A small contrastive audio-text model, trained from scratch: text encoder width 128.
Rows from block 2 of the audio encoder of a small contrastive audio-text model, named by matrix and row number. Rows with one number belong to one neuron. Each number is 50 + 10 x the weight over its row's rms, rounded and kept within 0 to 99. All counts start at 0.
After each neuron's rows are labels from the 100 clips, of 14848, where the neuron reaches its largest size: "responds to" is what is common among them. Only what is clearly more common there than usual is listed. The data: telephone keypad tones over noise or synthetic speech. In brackets: how many of the 100, against the usual share in percent.
# gate: MLP gate (encoder.blocks.2.mlp.gate.weight, 640x160), inputs 80-159
# fc1: MLP up (encoder.blocks.2.mlp.fc1.weight, 640x160), inputs 80-159
# fc2: MLP down (encoder.blocks.2.mlp.fc2.weight, 160x640, transposed), outputs 80-159

gate.126:63 41 45 76 43 58 47 61 37 41 63 48 53 42 57 53 61 30 54 41 72 55 47 45 48 43 61 48 68 49 61 63 52 54 64 27 68 49 39 45 50 74 44 44 53 50 64 67 56 58 44 58 63 64 44 55 45 55 56 41 68 60 45 48 55 47 53 54 44 61 44 50 62 61 56 43 53 50 62 42
fc1.126:40 61 44 53 57 43 23 46 67 22 47 51 62 58 42 57 56 54 55 41 66 49 55 42 48 52 53 57 63 59 52 44 40 58 45 54 56 26 31 48 40 64 70 40 52 39 41 51 49 58 44 46 49 73 49 57 37 53 44 46 43 53 47 59 64 44 53 55 50 44 47 60 45 39 64 61 33 52 73 33
fc2.126:46 60 49 36 42 50 41 41 59 42 51 62 41 50 54 51 56 49 37 42 44 49 45 51 62 59 56 54 28 36 38 48 52 33 52 55 51 60 61 45 45 53 49 51 50 42 57 60 42 40 34 44 40 45 15 51 37 44 61 41 58 33 64 52 43 51 54 57 36 40 44 45 40 49 47 48 27 56 55 50
responds to: key "B" (90 vs 26.5); reverberation (67 vs 25); mains hum (41 vs 17.7)

gate.362:36 48 48 34 63 47 34 45 43 46 51 70 36 34 41 59 53 53 59 60 42 38 44 47 55 51 48 53 45 47 27 56 58 61 47 67 58 56 66 48 53 71 36 55 61 51 58 79 54 53 56 46 38 51 62 54 66 53 53 41 55 49 39 47 57 60 58 59 46 59 45 50 40 44 46 59 63 55 35 59
fc1.362:64 54 48 50 57 56 54 59 54 39 54 39 57 72 43 46 53 63 54 52 52 36 50 50 47 52 52 50 36 57 45 49 63 35 45 38 42 38 62 41 42 47 40 40 53 48 40 48 54 60 15 61 53 50 38 58 43 57 67 43 60 52 53 37 65 58 58 37 48 71 36 64 53 42 75 55 53 59 52 48
fc2.362:67 47 45 42 52 46 48 57 50 41 49 67 48 37 60 41 47 33 42 59 32 47 62 60 47 43 63 57 36 72 42 53 53 54 53 48 60 59 48 62 45 60 47 58 55 47 58 58 47 33 43 43 53 56 61 53 77 54 46 43 69 59 40 50 54 50 44 49 57 54 28 48 42 54 50 40 45 58 44 57
responds to: speech (80 vs 35.3); mains hum (52 vs 17.7)

gate.154:41 37 34 42 65 56 43 56 42 41 63 61 83 50 72 49 36 42 52 48 70 42 60 57 53 57 49 51 62 47 49 49 38 55 42 52 44 54 67 50 65 43 34 56 56 47 55 44 52 63 22 46 61 43 41 46 55 45 46 59 45 48 49 51 48 40 36 61 49 38 49 53 33 56 56 62 47 46 47 53
fc1.154:60 47 51 26 58 62 41 48 56 50 52 47 65 24 66 54 37 50 45 54 67 50 68 46 45 48 42 35 52 56 56 50 54 64 37 71 53 45 44 60 54 47 51 54 50 46 61 39 50 70 46 53 59 49 50 37 43 57 46 41 48 47 47 47 39 48 52 51 58 49 55 57 47 54 53 50 63 52 66 35
fc2.154:38 49 54 24 44 65 66 43 54 56 53 45 37 49 59 50 54 49 60 61 51 39 44 41 57 41 54 54 55 57 53 53 42 63 58 48 63 32 54 51 66 43 54 50 62 52 42 53 24 53 56 69 52 53 38 45 56 58 41 40 56 54 54 48 52 45 55 55 55 55 58 49 57 52 51 44 36 62 39 49
responds to: key "B" (74 vs 26.5)

gate.506:43 46 56 51 50 49 47 36 45 50 31 51 38 50 51 41 64 60 59 65 53 62 78 99 88 70 58 57 48 41 40 38 46 31 34 43 34 35 52 53 57 51 55 47 50 55 51 52 44 51 57 52 53 44 54 51 52 50 55 49 53 54 40 46 54 50 58 53 49 50 46 52 49 49 52 46 57 55 39 62
fc1.506:73 54 48 53 35 51 64 58 54 60 53 44 44 45 43 56 47 51 64 56 77 77 66 70 79 74 57 48 41 49 43 49 48 48 48 52 60 69 43 44 54 46 44 77 57 45 52 42 58 60 46 42 43 53 54 42 47 38 43 46 43 41 37 47 40 48 44 38 54 68 66 44 40 59 39 55 44 46 49 45
fc2.506:40 47 47 49 61 49 51 58 51 55 76 60 49 66 53 54 45 44 21 40 27 25 33 20 26 32 43 48 51 57 56 63 55 62 62 55 57 52 54 52 56 48 56 47 50 45 51 44 56 45 48 50 47 49 42 49 43 46 54 49 55 49 74 55 55 50 53 50 52 31 43 49 52 45 48 44 45 47 53 51
responds to: key "B" (64 vs 26.5); last key: B (48 vs 6.5); last key: A (29 vs 6.3)

gate.275:63 56 46 25 57 43 49 65 37 71 65 57 67 59 64 49 49 37 58 55 70 79 55 43 48 49 47 52 49 50 53 59 52 50 61 40 45 30 51 70 56 47 54 51 41 41 71 49 69 46 17 53 67 50 40 33 55 59 40 53 67 56 41 49 57 64 39 49 61 52 54 64 51 47 66 49 56 61 48 62
fc1.275:38 54 44 45 65 49 47 48 60 61 42 61 51 80 54 46 52 49 51 66 48 44 39 53 57 46 48 55 39 58 51 54 42 73 46 59 58 46 45 63 62 78 77 35 51 65 54 56 51 50 35 52 55 49 65 41 32 59 48 61 62 57 46 61 55 60 43 48 53 55 52 57 47 37 67 42 62 46 39 46
fc2.275:44 46 25 77 44 40 50 35 52 40 57 64 32 45 47 37 46 48 66 48 58 60 51 54 50 49 60 38 51 42 43 43 46 49 42 75 57 61 34 49 70 60 50 39 34 55 58 39 49 20 51 42 50 50 35 30 53 43 59 53 43 45 38 40 54 45 62 56 51 58 56 41 41 41 48 52 45 30 32 53
responds to: speech (72 vs 35.3); mains hum (56 vs 17.7)

gate.388:73 63 52 56 43 46 48 44 34 15 50 76 73 69 55 47 52 48 52 43 48 54 57 53 48 59 57 44 46 44 38 41 60 48 47 68 48 60 60 55 45 51 52 57 61 65 38 55 45 57 56 49 62 48 50 53 57 40 63 60 66 55 47 57 55 54 63 61 43 35 56 54 55 56 55 47 59 63 36 49
fc1.388:38 49 61 23 37 58 61 54 31 53 50 50 31 59 57 51 56 50 50 42 48 47 53 46 56 55 49 43 52 55 49 35 52 46 50 49 54 54 54 45 36 42 44 52 36 52 47 67 47 48 61 56 39 46 27 50 65 68 45 34 59 49 42 48 54 46 53 53 63 67 50 40 48 35 46 38 61 53 43 74
fc2.388:48 43 45 51 42 43 43 48 53 45 67 41 60 60 51 54 61 60 67 58 48 59 47 40 43 62 57 47 49 42 39 43 41 50 46 47 64 50 53 44 42 33 42 50 50 46 54 53 45 40 30 47 45 56 31 33 42 56 35 50 61 60 43 50 42 35 52 42 47 57 39 52 22 40 47 20 51 37 38 59
responds to: key "6" (92 vs 26.4); last key: 6 (72 vs 6.1); mains hum (51 vs 17.7)

gate.607:45 55 53 44 67 31 45 56 46 70 62 62 36 59 53 39 53 61 59 56 63 54 56 47 54 63 60 62 58 44 46 58 57 47 58 53 52 50 61 46 43 37 55 50 51 57 50 62 52 52 48 49 58 51 66 49 62 75 44 42 59 66 42 50 57 61 51 47 53 49 50 62 53 52 43 51 43 66 64 45
fc1.607:49 53 57 53 43 55 36 35 64 39 39 46 46 60 49 49 65 43 56 30 27 43 51 47 68 61 51 47 57 52 56 45 68 43 57 45 43 49 54 71 52 75 39 45 50 49 42 51 51 49 58 45 50 40 51 58 50 45 41 59 44 54 52 45 42 48 38 58 58 41 55 41 31 44 64 50 33 38 66 67
fc2.607:42 46 48 65 55 58 30 58 49 47 42 40 47 32 60 54 47 37 55 47 30 36 53 52 39 52 41 55 54 59 52 53 43 62 44 47 62 35 54 42 59 45 63 44 48 49 44 62 40 48 70 41 49 60 69 30 66 42 49 41 40 59 59 80 62 50 45 43 67 55 61 36 47 52 48 59 56 60 51 36
responds to: key "6" (55 vs 26.4); number of keys: 9 (29 vs 11.3)

gate.71:42 37 54 49 60 45 46 51 57 40 49 69 43 53 60 64 54 48 75 31 37 48 47 51 49 60 56 60 70 57 58 55 64 52 69 40 46 48 60 55 23 51 62 54 66 41 58 48 46 61 55 44 45 44 64 54 51 52 47 38 53 30 38 46 53 56 51 53 36 43 54 55 63 47 43 56 68 53 46 42
fc1.71:42 52 66 62 45 40 60 44 49 38 47 44 66 58 45 35 46 58 47 62 45 37 55 57 46 44 48 56 45 56 47 70 50 75 49 69 44 54 48 59 45 58 64 57 44 58 51 55 63 49 47 62 41 49 58 37 69 61 52 44 40 41 43 68 54 54 52 58 40 45 63 54 43 37 60 33 55 39 33 35
fc2.71:59 62 57 69 55 48 43 52 57 47 45 57 36 55 52 51 49 47 39 41 59 42 54 46 26 47 62 55 47 54 32 48 43 60 69 58 11 51 50 58 50 57 53 59 46 68 50 61 59 55 61 43 51 63 56 66 46 36 57 51 62 51 40 42 53 46 60 55 33 56 60 51 34 43 55 58 51 49 47 44
responds to: key "6" (76 vs 26.4); mains hum (47 vs 17.7)

gate.167:55 37 54 55 35 47 68 63 64 51 54 69 31 43 63 40 49 46 53 49 60 55 51 42 48 56 49 39 49 50 46 32 52 39 51 69 59 58 48 67 40 54 56 65 44 49 67 54 60 66 58 47 50 54 38 63 59 50 49 53 53 62 35 43 55 52 52 47 57 41 48 57 52 50 36 61 56 58 45 65
fc1.167:56 59 43 45 57 33 48 45 56 34 44 48 58 50 59 46 56 36 33 35 37 49 52 49 51 56 52 60 66 51 54 60 50 49 56 47 56 56 55 77 40 62 62 48 45 58 58 48 45 54 35 35 59 54 94 44 52 47 41 45 43 33 48 64 45 42 40 46 36 45 46 50 37 39 54 39 51 43 43 50
fc2.167:55 43 58 42 44 52 49 63 36 25 48 42 50 35 47 56 47 39 37 47 36 51 34 57 54 66 40 59 34 72 52 52 49 38 59 41 61 28 50 45 48 27 37 51 55 48 43 45 28 55 45 51 60 48 42 36 41 46 68 53 30 38 52 51 50 54 44 29 43 46 34 48 69 49 40 49 48 47 54 44
responds to: key "B" (99 vs 26.5); mains hum (52 vs 17.7)

gate.503:65 54 74 53 42 61 68 63 54 62 52 33 37 32 51 39 54 43 45 38 42 61 51 52 45 45 51 47 42 55 55 58 47 49 54 53 38 35 42 20 65 31 44 37 58 21 37 42 26 49 50 63 56 41 32 46 64 36 41 60 42 63 54 44 49 65 47 44 57 76 55 52 41 54 51 49 51 58 52 42
fc1.503:39 46 31 47 60 48 27 39 48 32 48 68 67 62 47 61 47 52 61 69 56 36 61 52 55 55 50 51 51 47 43 46 49 50 47 45 62 67 71 81 27 67 57 66 44 74 60 40 71 53 40 48 47 65 70 51 43 49 60 39 53 50 46 64 61 43 50 59 49 29 51 32 61 52 48 54 45 57 53 60
fc2.503:36 61 56 46 67 47 31 41 56 43 47 66 41 60 55 45 57 52 36 56 55 38 52 55 49 52 65 50 59 55 62 47 52 53 34 57 42 33 58 43 41 45 51 21 26 56 43 54 58 25 45 50 51 21 46 41 54 48 44 43 50 48 19 49 52 44 48 54 33 40 23 46 46 38 44 42 58 56 42 52
responds to: speech (100 vs 35.3); number of keys: 2 (27 vs 11)

gate.473:63 59 31 62 88 34 37 47 67 54 54 69 24 58 47 48 52 42 62 49 52 51 45 42 50 53 45 50 51 42 37 50 40 50 62 36 50 64 64 65 29 57 51 77 48 51 49 45 63 58 39 58 46 51 56 33 55 59 57 54 60 54 38 52 68 48 63 45 56 28 49 50 46 56 54 61 56 57 45 73
fc1.473:46 32 70 48 46 55 46 45 40 43 62 60 48 42 42 34 30 38 43 49 64 59 50 51 40 44 56 47 47 51 41 55 51 48 51 64 42 64 44 29 44 62 39 58 41 61 58 49 56 50 40 47 42 59 56 62 55 42 57 45 56 50 48 37 58 50 54 59 35 71 53 48 45 50 62 37 41 60 35 62
fc2.473:61 65 38 60 58 41 52 69 43 49 38 61 42 42 45 28 53 42 43 55 45 33 51 47 54 57 56 56 59 60 44 55 51 57 53 47 37 37 27 53 36 58 49 63 51 57 46 53 67 54 52 50 55 53 67 58 28 35 56 46 49 38 66 65 56 53 52 53 48 41 38 58 47 25 37 41 51 48 59 67
responds to: key "B" (58 vs 26.5)

gate.553:62 63 37 40 44 33 68 49 60 68 42 48 59 49 64 62 57 48 54 36 38 37 44 53 51 45 56 66 56 50 55 54 59 41 44 48 54 49 43 61 42 54 56 59 55 58 57 39 49 47 75 48 50 53 73 58 57 45 46 57 55 39 52 48 67 57 57 64 43 50 47 52 52 56 58 64 53 49 47 52
fc1.553:62 47 41 24 48 60 70 38 37 65 52 39 62 40 58 43 52 45 59 52 35 38 50 53 56 49 61 41 53 42 58 46 45 48 45 58 62 59 29 77 48 33 52 39 43 54 48 60 43 38 43 56 61 51 47 57 38 48 48 63 47 62 54 50 52 44 44 54 47 45 52 70 57 47 52 38 41 57 48 24
fc2.553:51 39 63 49 51 46 40 42 48 61 48 53 82 52 64 54 54 58 38 54 43 47 42 44 65 59 46 56 49 51 74 49 38 51 50 51 53 54 50 56 30 54 61 40 52 36 54 48 41 43 44 61 46 48 48 41 57 54 63 56 56 57 51 42 50 47 52 46 50 36 59 36 17 55 55 51 44 43 30 64
responds to: key "B" (53 vs 26.5); reverberation (51 vs 25)